{
  "model": "sound classifier",
  "dataset": "Morse code for random letters and digits, with fading, noise and interfering tones",
  "train_examples": 26041,
  "noise_aug": 0.002,
  "time_shift_ms": 100,
  "n_mels": 64,
  "hop_length": 160,
  "input": "mfcc",
  "spec_augment": false,
  "win_length": 512,
  "targets": ["first character", "speed", "tone"],
  "num_classes": [36, 3, 3],
  "arch": "ecapa_tdnn",
  "norm": "batchnorm",
  "hidden_act": "relu",
  "depths": [10],
  "kernel_size": 3,
  "stem": "single",
  "widths": [384],
  "loss": "cross_entropy",
  "init": "small_normal",
  "optimizer": "adamw",
  "learning_rate": 0.0015,
  "beta1": 0.8,
  "beta2": 0.999,
  "eps": 1e-10,
  "max_grad_norm": 5.0,
  "max_steps": 9500,
  "batch_size": 128,
  "epochs": 46.7,
  "lr_schedule": "cosine_restarts",
  "final_lr_fraction": 0.01,
  "warmup_steps": 190,
  "weight_decay": 0.3
}
Rows from block 2 of a small sound classifier, named by matrix and row number. Each number is 200 + 30 x the weight over its row's rms, rounded and kept within 0 to 999. All counts start at 0. After the name is the row's rms in percent of the matrix's.
After each channel's rows are labels from the 100 clips, of 14976, where the channel reaches its highest value: "loudest band" is the band of the loudest frequency at the time of the peak; "lies over" is the class under the peak. Only what is clearly more common there than usual is listed. The data: Morse code for random letters and digits, with fading, noise and interfering tones. In brackets: how many of the 100, against the usual share in percent.
# c30: last pointwise conv (model.blocks.2.c3.0.weight, 384x384x1), inputs 86-128

c30.256,108,181,183,190,213,198,178,212,183,214,201,227,227,218,242,233,223,243,238,206,209,236,214,221,196,201,242,141,193,242,185,192,137,129,145,235,183,230,169,217,224,226,221,155
loudest band: 2000 to 4000 Hz (29 vs 7.7)
lies over: gap (86 vs 39.7)

c30.122,122,237,198,181,143,196,158,171,218,182,204,150,144,203,188,174,188,142,235,185,220,181,182,205,191,248,181,245,279,189,204,248,182,219,232,225,153,237,185,220,234,176,216,226
loudest band: 250 to 500 Hz (57 vs 12.5)
lies over: gap (81 vs 39.7)

c30.77,116,187,220,199,179,171,184,205,173,174,162,196,211,248,261,174,240,199,185,160,226,246,207,174,237,182,249,177,170,187,182,190,178,199,198,189,169,191,173,191,187,187,167,180
loudest band: 2000 to 4000 Hz (26 vs 7.7)
lies over: gap (72 vs 39.7)

c30.156,124,195,204,198,167,188,185,180,230,206,205,168,137,205,211,187,189,189,241,186,261,176,213,232,213,244,208,207,291,210,208,249,186,187,182,245,156,261,188,228,238,179,230,191
loudest band: 250 to 500 Hz (52 vs 12.5)
lies over: gap (77 vs 39.7)

c30.271,081,236,195,128,206,190,153,192,132,157,144,210,207,228,264,226,260,237,117,171,197,285,232,208,220,126,266,185,137,200,169,212,195,219,196,125,183,128,183,173,119,207,174,191
loudest band: 2000 to 4000 Hz (29 vs 7.7)
lies over: gap (88 vs 39.7)

c30.191,111,245,212,128,186,209,155,217,194,205,188,186,173,163,177,179,207,182,239,200,215,185,190,202,210,228,186,177,237,187,161,225,196,141,170,243,137,227,164,219,238,172,228,169
loudest band: 2000 to 4000 Hz (26 vs 7.7)
lies over: gap (98 vs 39.7)

c30.251,128,154,204,213,186,196,228,184,177,174,167,176,173,221,222,188,196,176,207,174,183,197,234,178,202,213,239,147,232,205,190,247,213,184,169,219,179,219,178,233,215,219,233,154
loudest band: 2000 to 4000 Hz (34 vs 7.7)
lies over: gap (99 vs 39.7)

c30.334,089,219,200,150,209,224,165,188,162,194,164,213,202,258,283,232,259,227,169,155,236,259,263,201,246,173,303,149,190,222,166,248,163,160,152,173,149,178,144,210,155,221,182,172
loudest band: 2000 to 4000 Hz (27 vs 7.7)
lies over: gap (93 vs 39.7)

c30.57,115,208,250,127,184,219,156,209,175,196,172,178,157,212,212,177,215,151,220,179,256,193,237,197,236,216,212,177,250,206,178,231,198,185,169,215,127,218,179,206,212,163,190,171
loudest band: 250 to 500 Hz (30 vs 12.5)
lies over: gap (90 vs 39.7)

c30.357,131,126,212,242,200,194,193,157,182,188,188,194,223,157,154,191,158,167,238,195,186,174,130,181,182,221,140,200,186,180,190,166,185,234,218,242,201,225,170,210,232,228,239,213
loudest band: 2000 to 4000 Hz (28 vs 7.7)
lies over: gap (71 vs 39.7)